config.yaml
train_examples: 39062
input: "waveform_16khz"
arch: "transformer"
hidden_act: "gelu"
fused_qkv: true
qk_norm: false
inner_norm: false
positions: "learned"
learning_rate: 0.0015
shampoo_beta: 0.95
eps: 1e-08
max_precond_dim: 1024
adamw_lr_other_params: 0.00086
final_lr_fraction: 0
adamw_weight_decay_other_params: 0.05
Rows from block 8 of a small CTC audio transcriber, named by matrix and row number. Rows with one number belong to one neuron. Each number is 500 + 50 x the weight over its row's rms, rounded and kept within 0 to 999. All counts start at 0. Numbers have three digits each.
After each neuron's rows are labels from the 100 clips, of 14976, where the neuron reaches its highest value: "strongest on" is what is common among them. Only what is clearly more common there than usual is listed. The data: telephone keypad tones over noise or synthetic speech.
# fc1: MLP up (model.blocks.8.mlp.fc1.weight, 1024x256), inputs 172-255
# fc2: MLP down (model.blocks.8.mlp.fc2.weight, 256x1024, transposed), outputs 172-255

fc1.340:512541542500393412500500603570479500500503410500500500564513421438452500611405587510472500462544451545543500500497487373567575500444473495500541462471548479500455411471557500444560413499500532500500500480529434538432543494466500533489500399432462432570
fc2.340:500500551507439513505529525522398500500562500486569537496538460500500402491553499500543521511505439500500453513661501440509483512500427500525529500500514511504500501552500500577525500563408500500518469500500422471648435393597471393500500500424425548486
strongest on: reverberation

fc1.351:508510529479566533583487516500500471555507463572494500500500544448577592500500485455500515501464538475562500554460525573547473582500481527511442413500578413497553544520480471488500521459564410519479500500493476520579500548498598423557584566513610500599
fc2.351:381530514500500463500625554500540617590574494500475500430500476420456597520481500541489500441507375484533499500465531471500312476631500458455500489500458562500500441500537535610500394557495498525517534500393500526407526455513481500528500435500432500432
strongest on: key "8"; first key: 8

fc1.286:444502549496460552500590489500424444452548531545500522462500502425415500500500500490561384470479508513430500435528500467464550500482474408388500420500468500500464548500581417495500481437480413474500500406489500500369528503404478569517552500500526557511
fc2.286:484613509500519472498492500537443500643500500466455429482520538474500500539473500416463480532504549516482443563500476461431590426543500570551593500481475392500634536508513500449500522524509500500500470500527453591500459519500562500450500500500597473500
strongest on: key "#"; key "0"

fc1.441:456532490550545500497503500500444500500568500487555493444529524396500484500500518500500520564500592507500480466538552568500598436496500500503500500521444480553492439539495395440500552486478500462499500527643500438554474519500500500534500472500500500500
fc2.441:519472500435500500500433512475500500353500500452500488514538601667500460500465500442493510385470440524500450477506500500433500557453524494500528534518552619485603551500469529536500480516460411559429500519482500500481500536500460480569538500503500448577
strongest on: key "9"

fc1.305:556586492431500500461517506500406500540500446500551566478631556500492500525587515500478489500500463576458500465500434500500500500500500500468471500474545532468500532497425626553500556594538456428527456500578544452500500500570500500500528490500500376405
fc2.305:556448464366363500500500456500500500500500500500390500500429461500480500511387500482536506505500368406410461482648500500542579500500500500500539509537500500500451539564500500501530500500455500500500544518419500590500500500551406500527513573422500428500
strongest on: key "8"; quiet level; last key: 8; first key: 8

fc1.157:500521417551569434500520467500419434534344480596500418446500500437473500540561566567438401500500388500500453505555500408473500500500500463452471509445500393446516499500500519500494495427500500456505573446500543500512415500618500500515519500467510538550
fc2.157:577581458500500460440452500490387500584542530450427598483582556601544500500396525477526500589408500484498500500500543430422500461500475589500519482476416559375500448470583532418553500511461480534484423500511541509500509500500449498544503500547500500547
strongest on: reverberation; pink noise

fc1.381:485568500574500626418427449489558500460500459441570500404581538486495418444500535500467500464335578500500500500460518534476500500531579500436500516500487456586455437515500500554516546458500473448547500500561500391559500630500595500500481599500500503500
fc2.381:500453500500546500500500500548378500557500500557560424620500500611559428500551473552532500550500500458500502556500500500500478413589439500500540493500458581579566500533435441450500541530507500382531500605500500600443428480500500491555450402564532500512
strongest on: key "7"; last key: 7

fc1.222:493594500470444578500587434411500471500500536533500423500500500472551532439656586562500500500505439500490500452500469434500521598417500499438551503491537445500429500522491500405543459500412364463392500500500496457500532549415423438520602550475463500445
fc2.222:502419464483500528500500500500436500392484480484457500432500500659361500536500585539538459596417555500478485407500487500481555436485553500389443575500541597500639528456611500444482433483519559551500515529543391420443500500503521580505500427478561500500
strongest on: reverberation; key "*"

fc1.127:479556500451413395368570530466524500500581500586553500537500500572473500500461579500561624531524500500476478500507429526561500473558620500500559484578500599568550500433641500500500479500500500525500500500555500500500500500444448533500537500500500500466
fc2.127:481500481500500500544379539555471485500500574453500612500503428553481500460500576506506466500500537557500527500500488504485528576433386521562400500486537309500419543433366528559500428460420500493542500478525500408531448500472544507421611511455500491504
strongest on: key "B"; first key: B; number of keys: 9

fc1.253:500530558500481438500500477551508620563455546500489474548552458553500506500500465443500500519516500461619559394500500540500456565500506590568476512503500500500626480561481482513493529540567415554457464541570531515567477448442500465449532488520500500535
fc2.253:504471484500482500500499500564551452500512455455522522598500581416676567432426500500528464500469500500500463555470534496525500500500493457515526500388449614394438478428554398443500486459453565540457500459422500562465500465500500500500500423393430397466
strongest on: reverberation; key "2"; number of keys: 9; first key: 2

fc1.558:526500562591416500500405500500501491577520500486500463485523439472500552438500577430500547681500500501500551435556555500500500500492466500463568522520428500500416537500449531449500509526402504457355594416611408468470500410521500568551515500500447500554
fc2.558:526500500610545506500500507373547500335441447539556628500472405458500500500477537482526443428500500504518439500442509473500475493551595532455500548500500500530480500500661367500500500500474420500559466490587500494541500574555500500500483574459514452456
strongest on: key "1"

fc1.684:435509500377449464545507427497478505480485585500500509546422454539553500575475558500478462506613500478438525563500500496504500536500472559500418388486500548397593416621476500438500453548500500500500545422500500500405455500501563455438522410562447453540
fc2.684:541562550421579565400500487456555549586462544469530469407571474500421500580598500500545500478500477439450549424574500567491569463477561452414500535438454608460395549500598500501479581448500419456549425573500500500479606500433473570583467471500500500500
strongest on: key "4"; last key: 4; first key: 4

fc1.509:500559308500500500500621606509449441575490424439581479495500500487500594585579502500565524436434422500592441407500500500500518468537607500527522500435516500491391500493465500500500486515460494475500500445500500569500607500494376567496562500487500463550
fc2.509:500429547471583500500453500500446569527473585500439448500480500454439500500500444577518500581483500575500493607396458446500500470381448500506511465572531429662487500504686484500500500442500541544500505454465500500500417461500500445500546439500546582500
strongest on: key "3"

fc1.114:492410500500460458527423500534500500513582506389470441500500382381610539477412500577500489500500500505474508500473447500566579519549500482511533483500546574500500552444500386418626500480500575500500559435500524504500454588405500500500529451434448512606
fc2.114:416494500569500476573574500500567572390500463537522426500500438416471500500512497460474511433500518573561500500500465428500576550526465550500500531550510511427581472545560500516565500500447421556500468539377500529500481426492500393500500500481524475500
strongest on: reverberation

fc1.277:529525611478603454500466530394500526500500500536500500414507417463500500500590573480446477436500548510506633546500503453508403558581500653481587586500407500500566500500500581576496500516557360442500541452557500509516486531565500520500516493500500500477
fc2.277:474554529411545565521500500587587541500563392500469500481500538471578542535530537538528500587436500523500572550463450451537428454404441432556546445500438519500592500500506448517585594484500637469611452442498408453500533420500536500400459500500439558375
strongest on: key "*"; first key: *

fc1.662:465520463499500557558500500484592500554500471525534522500446553435513660629500487460500500537513564529420522414500550567529526483423550618512439457464428421457599433500465500500562565500417516442561568556509500488485380500500576500517490500536500545449
fc2.662:477544459556451500485522509534500534461500542560500450495500529500500591500563500432500500421455500500457500573468590567500587500523500500561500500477527500500500599545529637500539500411434461541500569500405475588500500516520476389500504545512541393500
strongest on: key "7"; last key: 7

fc1.212:500500402480424561395476516486500500500553500500500500416500463500514449431467444500500460396562472569519473492532500500477455493447580554500488544545500616385731500537500500500500475500500426521500511530500555500415500516500471436477562488518500417500
fc2.212:452474487500489514500500399439500514500518402500500500604500472467500490425524500500475589500445500457500591537500500500368428465500426500500500500551500400533500503451500500500500556572552461500500500500472412568500578352464557500500500449563500500528
strongest on: key "B"; first key: B; last key: B

fc1.40:566584500642474455573552470500455480500500492500509500500500528584500507418500433472555443562500410475544611429486489493428573462500500602500539600477500500474577500468453500598624416555392540500471586500570519466473409616409467500498472608500500477589
fc2.40:500470529528500480347526439596456541478512525532577565505526469591429444500506500500505535494555500486448445577500500513500534480474461500602500500597558500500500563531648555475529539490500457477500561540605500551525500480536502500556562500533521508500
strongest on: key "3"; clipping; number of keys: 9; last key: 3

fc1.108:508460430540525490470530515373379486446500500462496425500384543399500500581537500500500446559576440568500555566537500441517477530500527391552583524500500500482598560413500600518481418442500523471484511495594391367491431500555500500500529494529438579500
fc2.108:491460500417448492381479469645444502547453500464558597500500548495434489524606500499574500500488527469383436500530419500448500429456449543500436469555500543500389535641500499534500516572500500539458500531478500580597418527509511500500500500471500478500
strongest on: key "9"

fc1.396:462524500497500523558422537500504469500500539406437452500406500399343450456500529534529433538567474451506566500501500447535649447460579461570458441551462504500674500459500500442500487389500500398465476500525484634431500575531538527578500500500384500551
fc2.396:450500498500500500502440449467442528371500520479527500500500425453564589513500470580538395470529500494500421376477459507500578547500427435442393500500500325559547500500562473481445500509449433471542564504500545404514500514518545500500495455500500590548
strongest on: key "1"; key "4"; key "C"

fc1.482:500579500500479551414500545500489567490574489511519434490584500500500562535500540512518500526500514525500500565597473500500490393500500500509500502476597500464430529586618500500500590500541500500595562503500500566543579471500500584437500543493511500500
fc2.482:500507496518584485563500523490555500492500528448517530562500496557448500427569500500500500373468611428566500500457500480484500486500500500531500567508504481457584521485435556472543517549479440464520500530610495500426388500545545473435500500500489500435
strongest on: key "2"; clipping

fc1.285:500486468500500528500418500500500500500564578590500457463536500423485500494627455582500413500546500425547437543533500500481500500558500500479470500445514536586515500498455494451500348521500500500448463498500500500500570500455500500531536500500500527608
fc2.285:426572596554384500425515500448499475500474467553500500401407498431379500453500470517500444550544606563500524489477500456567469542497475528559475532500454451505510500500539500500615500476500535512548518569388500525461457500500500414500544500459450500511
strongest on: key "2"; reverberation; last key: 2

fc1.736:500550424415493500453500500523504369577500500488500570500438482500500500500475504562532420477470500582500433500433417466542567510500500441500580552552500500504500500541558535616500500443544463500500531590500488526500500654484500447526500526500557568513
fc2.736:476544541500500500528496495498442555587500559541535500510500500599464526397531500527500461439582522457500500500500500500438410546461500500581438500476500500495500500495502449468441435575500590565493454500454554494500539417500500457434615619500500500548
strongest on: key "3"; first key: 3

fc1.244:449524403500500453457517500503561500500500459500500500500500553500556520499591518620459460500527522606516434437478500554538429431500500540477500659488500500521660500500500506527466488500464460455605607501472456479455500466500505500458543500466448491553
fc2.244:451531599500461501500500549524500500500473500399500474599548501394535552572559500500407500433539484500500509499576464500500553473590450500500665500500522500500463511374500485500500437551521414402575408431500425536459500500553500505500400430500500507582
strongest on: key "0"

fc1.621:449423500500446441500528559451487500500500500465500469376560458533458411500500500534500421504553492500500500500500500534500500574581527442500500550545544420500429500500500500415401436500535557500513422500589420578500522500481583500500500500441500544500
fc2.621:406541500500548500500435500376500567509556387500500500449508500423409466500428500521479500458597579500593446438500500500500378400500597555500500495612500500446585538566509500506500500455560453500478520585464489570500562500515500604500525500500450570484
strongest on: key "#"; key "9"

fc1.311:454554534421452535470500521403500500500533475439500462466451520500500519526465521476538476500446494500429546460467446420468468500500555485500429542499500583500497500500428500563497500439559500519459500468500495506458500599382500515480500433519451506500
fc2.311:500413478460430568569500563505435439361462468498539500500442568622415525552546500500515500461551518505493449388402455500569411500543500474500445468597500587491472498462500444662581479500464449597491611500538521559441500567472468503417571500553479500519
strongest on: key "3"

fc1.437:410500500454500500494449500378500570545500617500533479573493532500444516534539495446470500489500550461500500500500500456534500488500510556500480547587477620555500500573535498500418500462500500533585435500500427475500553549500415500465573500621583542500
fc2.437:500500537554560533487554525601559453575424447500454540607510500509493467478548506526500379588468425547481500550560503542544559498500561500601420557433500405430517484435391647468500561485500571440430494500508500500564444468488442547524500459538500500533
strongest on: key "B"; last key: B; first key: B

fc1.123:500500500500643589629500536500500500525407500500500500500504365500500419500440500500484505412433486431391500500450500500500500500548424401500474500459433500455454435563399527527500597528573465500484489500502500500500500475530500503518415500484637500500
fc2.123:496500572500500500485322500459500517587500546500481473479500416443467500518491555529516603500501538500500418519440500546527500559500424477491475500500448512567525500448500434448507453456514534496620473500503587562534528500477487603426585651465436424526
strongest on: key "3"

fc1.709:539591500435472448500500598500505500564475500500389520492500515500432451500497430511419500538500500500500541500451446482500399453466458500524475490535500537500500463531538472500500420573533500516431449600453447485531573546500440557500500500500462517483
fc2.709:500500500500500561528503491533533526541500509450484450551431452500500449543537563536500500500500481508431500500504422435510500584512599510462469500517500500500500525564500424615488500433521544475556575500410500393500500500500466545558524500528633500394
strongest on: clipping

fc1.205:456553421565402418575500503433576536473625436486458509571500391539424500480500500500486599422579547500500595458500521594506566498500448537410486500367605500474449436468594626462497461477523551462584585500596469503501590500573611544459500486413583581491
fc2.205:500500500500478500541462528513500463417533465501500494374500566500500535483537500500500563470526500500500500576522521500500500500500558507500562500500500500479548593526533500537503534383531500511500456515454500513541500371570579511500566500548375500532
strongest on: key "#"

fc1.635:471500518500566477500443529573494517500500428568512539500530520500444578412482601507546400500526500500524500500519500550410500512514500500463500500477500456405498568447447500568521466426458500500575476545438500500468546468471500544542470551390386445471
fc2.635:500500527500544505484444560500464422582500549526592431620500419538478489485500500493433477416484624535500500544535500526661425437464540517500592521471442529500503542516608545489500500457537543474512500533500500557505511553500477446500611517427371552404
strongest on: key "8"

fc1.388:453527455420386500492542511491500349500467510411481500482500596500516579496500520409562500500463500444500500368415554522579438497440500500483500373514477556471437469500450397497510513500521595500491500468457585497500519500475487484504354528502500503429
fc2.388:493512500546507500586510533504500500543500421434491500500578500426550557500500500518448500535505675500463494614534500500500521500500553500453500500503560532500503461500570641528500536500467362493500500493500500558492506503530531533567500562545601500516
strongest on: key "1"; reverberation

fc1.78:503544548500500440488500559435518500498559452403468500515569500500563515593531485611480500515500500469500379515500500497561500500457476489500500518557450462596548437500532500577500500580492422437505568390549445480480500500673608573564500557500500565459
fc2.78:441402563635565525500500451500435482500466500549547427558446500491462500500500549425552464500505567517500500500463530461468452482563514560500500500435500405422475444496353431424437450500520612437416583512623500422500530368500426603552554435550500516500
strongest on: key "C"; key "7"; number of keys: 8

fc1.548:389546500500541486409460500514467500500353441500500509492500521490500482500623500500500370500550476500500500382454561500500479500454542382500542597562516500506551368604536609450500500602443611417432527435460381552500487526500546561485500500500500532462
fc2.548:511465562530590500530517500500522500500500565433500500400413560504466582500576420472402500500500500594500500500545579530554500435653500606519500455452500414492500500500500443500500500464500418575572590594571500492515472500497500528500459530514500522507
strongest on: key "4"; last key: 4

fc1.173:540500666435511522505500450484436607535510475500459450583500500454500500500500557477563577532426485557490500542500500500431532467448593493464462427566500441470500488500456500444491538526523424500500505514575427603592548430500410506622615500468505526520
fc2.173:548500581458500538425403500510500467500531540500527525365500500535462484531500500500441441500500476504612582500500500485561619500500477594500500521500488505466540538500500628551472486588474525448482500500511523338500500597577482500519581500500449500516
strongest on: key "#"

fc1.481:500500576500442630500557500500552564472503583453496398604500500592500500500507550500434534500557500593607500397500613500500447453440500384449501500434387560500448500424500495500500500546468468558500500508465547453500446589500500481544585456500500500437
fc2.481:568500551503580551568648414570536610443599500565500547586500421415537463500476518500500484500538500406500493558436543511534500466500500576500500500500436460478518558565622500407447500417500533563500434500485655500389472500500460393562500496463500500448
strongest on: key "5"; first key: 5

fc1.737:558581475500441546385391464472542559505500554427505568500500497426531500474585500541522500500514500600449570395500464401548539500433500521558500465491561459500500463516498500407446441500540433500430517463503543437582497447380500500558500467562560500500
fc2.737:500500536500532382500572500517651500500529417510561455500550500542449500500531500500558450500578500545500561500500500500500553500572500471525564448445543576450518578385580573562500470423500462371599470561559508408500500528496498548500500569437488500457
strongest on: key "*"; key "0"

fc1.532:500504525617400455500437459562446445461586500500508436421500542535447492500523500524426542530500502437377500488450572500500534440500500500541500522582516500558624500431497443493500457500500484628488500533500520413500413507441445493500500565341527515500
fc2.532:500424470620500500410547448475531500498538500534500500581584500425481470405500579504545500595468561500561500500483540434574500569571500431500637510599500424539386483594455444500440542567500500452510461520526570492407500500500437500482441500501500530503
strongest on: key "5"; quiet level; last key: 5; first key: 5

fc1.410:584548490500488488465500500485500470500489602532564412413500565500542453534570376500501533669567473501462519595536533595500464527500500500551500541544558500462570489455558500627500500440593514500537500500617500573531471540587551606459500577517500500500
fc2.410:584469530552519504535509440507521586429580532387500661500485475563458604500500500447566500467453500485503500392567500500447339472534500500448500500416500500475408457580453461500462524563524500464500574380451566461500500500409479500543441560500493500627
strongest on: clipping

fc1.308:449500500514500500500575557500504430457500500500595421500536500458434493578476512500561472500500425525540500500500468500500577500579500526500450429500428500500646485500500500444508500463449500500523482457500500540500500467500486622500500476500500568414
fc2.308:500500500575500533439500500484438504529414587500500500500429539464500567500583489463447500657436609539536564557500539518472500500500442500500591500567523465487348595591405500500422500479500500500500526545500500597545463500546405585500550419464523541500
strongest on: key "#"; last key: #

fc1.389:465500552546532552536518525500423366500421500500427545522554500500446478593541500514440532422500571411500515448518547500455500502412547429500488554596500555429500500499500500616534544514421449500500531500479408547467500452403517437589595512538500500500
fc2.389:472534500548500498581469500406344559388500541406495500498485538498557523518500435452564500521500500570495467566500518500474500420500469500513535500450442378500596550494500500445590500376525500570603481500500464425500430513539532558518500471561476523500
strongest on: clipping

fc1.569:456571500500500580410649507500500431500545530606500514500535551437500625454519523525468500455559500445500500500413353486542495433475582548467500610499506580513535614500513420379461453516491522499528500555500561432472500457559500450538500469635481500500
fc2.569:500328435498506465500301500469396502448494459419500497500525531490500569565485590500489437453500499500540443576447500426379443500449500422435549500500503443515602494490500500540562553425566509556540518483446500500459493500499500334495593460585463500500
strongest on: key "3"; clipping; last key: 3

fc1.412:604500500522492500576500543549525533538445500506500500524478467464500378514428467548500518543444572527500517509568500500571500500500500427526544466540481500505600475511500481439500500482500500538557562500522437592500500590467431500554468589500449557459
fc2.412:418583500500534532398500563579465465452454556551451575462513417560500389500500535560511520500500560558500450311429539435408553503464563500559465500435500653500612500500438500495559500484455458500500500535500490572504500508557477518568531478449500500500
strongest on: key "1"; clipping

fc1.494:483411395500524500606551500500500584500497402523447549497438500500500464500478500500500425500500465531500500470570563486364538503420500500537553495442500476412517417463491462485572500500535420512531490559535569500515408471418500394490500456532558475588
fc2.494:529505500516523469500495473587458405500554534427496445525371439525500482585455500440500500415508374523500551560421500574545461500585409480554472500500441604500497525496432515513473533543484567476531581500585424601500444451478500462482500519411500503420
strongest on: key "9"; first key: 9

fc1.495:500470500500544500500477500400500500500436550656544500500478490500563500500450326573448500517500608561494500415382559443500389468507413553500500500599394593500500505500539584500500469562476469531516500500526500515376428500500500410500500500500500454476
fc2.495:523500500432435543551498511629589500516500500533489612500500418500430386500500573530439377500500463460500564519500514439574491500612500500531549500450500490500448490480500576500494415390602589438635577576490556467541541500500500431449500500486500520500
strongest on: reverberation; speech

fc1.694:500545488500450545500500505517525500399500500504500419500462572573500500471519449580443417500552500403537511485560486500437505543461500527604469465438500483504455500500553569616500575470500538500478436500640451348439603554500545404500569608571540463507
fc2.694:556500544487500500508457467500500500410500500483500452500554500546557500528500500500512575330478440500417464486491502423500500500500480545500500500508498507500537532525491603500494457434500377489569417521518500646500515454530528444500500530557460487517
strongest on: key "C"; number of keys: 9; first key: C; last key: C

fc1.483:500500507494583457586548615630529514500527473483558531519594555423589500500477506500459526449529548550498581598568453564428625478480500500466500572500518507547466424447547500457666559537447446552549436500476500499500500523427531593439474590503589500506
fc2.483:562484565481516503502642500363488500523517505500433413502493476431500500487500491500486500500445500455496505596453468500500500532469523493500500521598500500490500527500470430327472437553500500500500448449500551531500443471495582569490500356477512500500
strongest on: key "C"; reverberation; last key: C

fc1.33:500486540497485500425441445500500545559500414493500545556561497500549481486444520393586500481500510500568473500500500584452500500555500491686528496481500500500461441471500481642500500459541500561500438473500500484590470554500500500500500438576616500488
fc2.33:475500500455558534590507474426500412595525457621500422547505530619518547543449525500500554394563600500564500635604532508548418500580492572440464500500489500473500500500538500478500500625473500530497570512549500500500500500458539500534404561500549554544
strongest on: key "8"; first key: 8; last key: 8

fc1.48:500593500516396500500378500588501500543459426527528500452561490423473539491500366591403501500489511500500471503500566500527500571500431426416527500478470500616429530500500581461500442514500531500555575500431500500579624500530500577525571465532570500500
fc2.48:552527399483568463610526491453500500500492474400500500503500552500500500464444500506556500469516500500531473501500500500498538491500497539496484500500563551614493564589535490531489476488446545525538498446576430641476407673546477500574500551572529500513
strongest on: key "8"; mains hum; number of keys: 7

fc1.701:500518523538533481397582500500577472481412500524500502561521539500581500623500511500549500441461600528505457500453462493447544519509457480410487548447502627500450580500576543491500500390524500628500439444547537550543487604461500500516669500581467470500
fc2.701:500421574534442500496388519454436483450468426518500552500500500388415544544527533500399478604500534572500613448452502457561446492551577500500437500547522376551500471447327584472500486497500500466500539441549611469643489433503539500500500505586416500420
strongest on: key "B"; reverberation; clipping

fc1.486:500473463433479530500592500485503500399500513500536642441472569457536471500500500458500550534477373492500500512604500453476440429500523485567436448639522556556565505500496438555497577546410500532558377497721547500546500587543532500500500511500594446463
fc2.486:552526461591569467500312551500621500500503474437535321500497578500460445452593474527511372524564511477530561464435500500512519500472500536387461510482523481500484500500500500561500450351500469509437500460423563418526500491500500578523482500474511500564
strongest on: key "9"; clipping

fc1.424:533436480398500446500500451619594500418579470552557500500462555448467500500547500500453521500500500500500606500447503539525548458500500500477477500500500456523500493548468500572402497538445449500438500500495441534500500500500570556501472556444523500510
fc2.424:450496499457500500500500527480500531518539512500500500500577544610551563449485478500500500546579444554497500573583500527475508549500456500500500452500487500622628448509435533414492517443552635377481541569479500500390419503500400500500500460462438513473
strongest on: key "4"; key "B"

fc1.577:372429500561474543505500466525471559500424500405405513441527500500500409543548612500500511383445521596471500500500500542507463500518486592418500562461447446500482560526500424565463500500408548491511440500604444598419545449450500443504522500490543500442
fc2.577:458479463500496471412500461399500451500494509553500536634477591500500499500500496500513405572500500533500456530500509463518390532500500504479500500480500447433537466528500444500541499484500548500461560478510509470486454556460500527500532532500500447435
strongest on: key "9"; key "A"

fc1.11:500539533615540500392455500469551499494500536560431500562520444551588555459605500597432528514504451534500500432500519500404500370532500450554582500500514473500566542560517431518500455530564489496498465500526415438532510577430599545474492544500519557509
fc2.11:509500465578439467552500571500500500468544485363549500485541473496584500500500455500517491362452441500474500615500529483586449618541591500431423500500536500488440473342459574384455528500573453434500493500521495520500473539500451500477415439500572438470
strongest on: key "0"; first key: 0

fc1.196:450500545500500543470494500449528500497464500589466539535566525534416500588500447537482500572416500457466467533500577500500577477622549545513500470463500554468595440505524500550541599500592500470457555500500431500491618541519468555500459650436541500463
fc2.196:500454554410565487587493428422545581472500473500492469559509396353479547387537518500500480587513551427500584548417559500502636454417500500500500500581454437467470500526474602492500482500596449531463500507558500536500422548469466434543567410500457506471
strongest on: key "C"; pink noise; number of keys: 9

fc1.603:500456473500572587520482534500500493508500500552591500500513566643500462506508444500500483535471500405449500450576500428513500551522431484526470598528500606472487509472500497559570521514500455407553455447500407403500545521500437500478471526521500500500
fc2.603:530500500500504500610433476578397550561500500465539500552500329581596416471576500581512577539500456542500500500557500480429454481610371536500555460546500628500507500564500480540539500558500500500500498551629400490442456500418516500583500579463550500430
strongest on: key "9"; last key: 9; first key: 9

fc1.337:500500597476455527441530482477425534444639500383500500500560500500524380499452615470500509387500510540500558500500556500459582454483489566500476500615500434500419500579571511446500502500500441500500500488575500511574470458505599552500500509482417500392
fc2.337:500463500484549507589500500556482618587500420542544494468500535500500450449440434442480544464523563500470409426578500500552569633504383500529612521457507632500555522411500452500500500436555540500500515596544516434391507547521454500547542500535500500535
strongest on: key "7"; key "*"

fc1.743:500547500545439533518515423501500500500500500457437626500600561539500500492428355500557500500500500477630523500500500455579645500500437500564500583563500357474492500500500500500500500500500530419500500500465431501500463501500500527500500482500517500505
fc2.743:402500503500536530525500397595500473500476485500500500500569439500500454533500452531527500630454521500495535407522554500446578480537468601420441500500535556500556488460516447366414442617412637560500441453482438556395500500500540568508455497500500500468
strongest on: key "8"

fc1.49:563514545500578500566522519596473443545500500524500497552581520500500500530506500500455536411435534466500500521573545502390500592500500500631491583571500676500528535500500420500589554500563500474596500500481500500445499500452516500561604500456555500540
fc2.49:451456440500492485461421547423479473480530522500500524500500418487432471434453510461518500604500476549546500553500464541552423563497391513485430489530552445500466500533402500425500536471521616542411397429500478438587472500527560500500427503566500500482
strongest on: key "C"; first key: C

fc1.373:500395419411482500479500531492624452464500500500415500534500500500486441500512493542500500396481510605594461500509555500500492500425500500446500567461602520478453500544500609500500483565500500500445481506474500426609453507585500500501500353453561466437
fc2.373:416516514500571524571551519500500531491540500500500520357495500457447582509606488585499500586457500500456421531536431500510520456500595438500416454539500500500500553486538602500500499454567430471412500500500500562467482437497500627486465501467497588500
strongest on: key "*"; first key: *

fc1.530:504665500500615500500500500500431500500636561559500500500468518367492481436500500466476413500501533555522502514548523469500544500500567516551548500500500460524532500500479426500493533527399500470472567456639491535544500500481500578500441555500436477452
fc2.530:464500485392491500445500530540425471395542500375448508542516474536526521571500500500484574517500440542570523412430500550537500500500575500500425478500431500500571500500540500470521500462500466425500403500450547499411470500500532533543500538456447500421
strongest on: key "1"; first key: 1

fc1.419:577500547417520500404377500558500516524624434500517561540500503500500474559469519532506500430435576570445537427453563533582500500500493521498459500500393493500520500500625500500504522500500500500500447420574500540480492521649548568500500575416591562455
fc2.419:571472513418407457650694472407483490462479494508480427569486511480423536512479500559519501525486460500542484500470500547583539450585429500538500463471521446530401499503377498500511500500479437500588500465500464450441487500500496550500500500397500480513
strongest on: key "C"; last key: C; first key: C

fc1.86:500499478580500589465455425568464460443564500424560500500500500500484492488500425455442553482559576500441458500500500466500558587493455462568483568478428481500477560493510508423451482500500565483500449427456500500500500500555500500500442436386560500500
fc2.86:494500497491417500500569500429500528521564485500466500564518500500546421500508500562533500611500480502454483500538481500500555542550500413500500500500446500555527484496465373568500563571421612500496481435439500431608527580523453479506398469550413500510
strongest on: key "C"; clipping; first key: C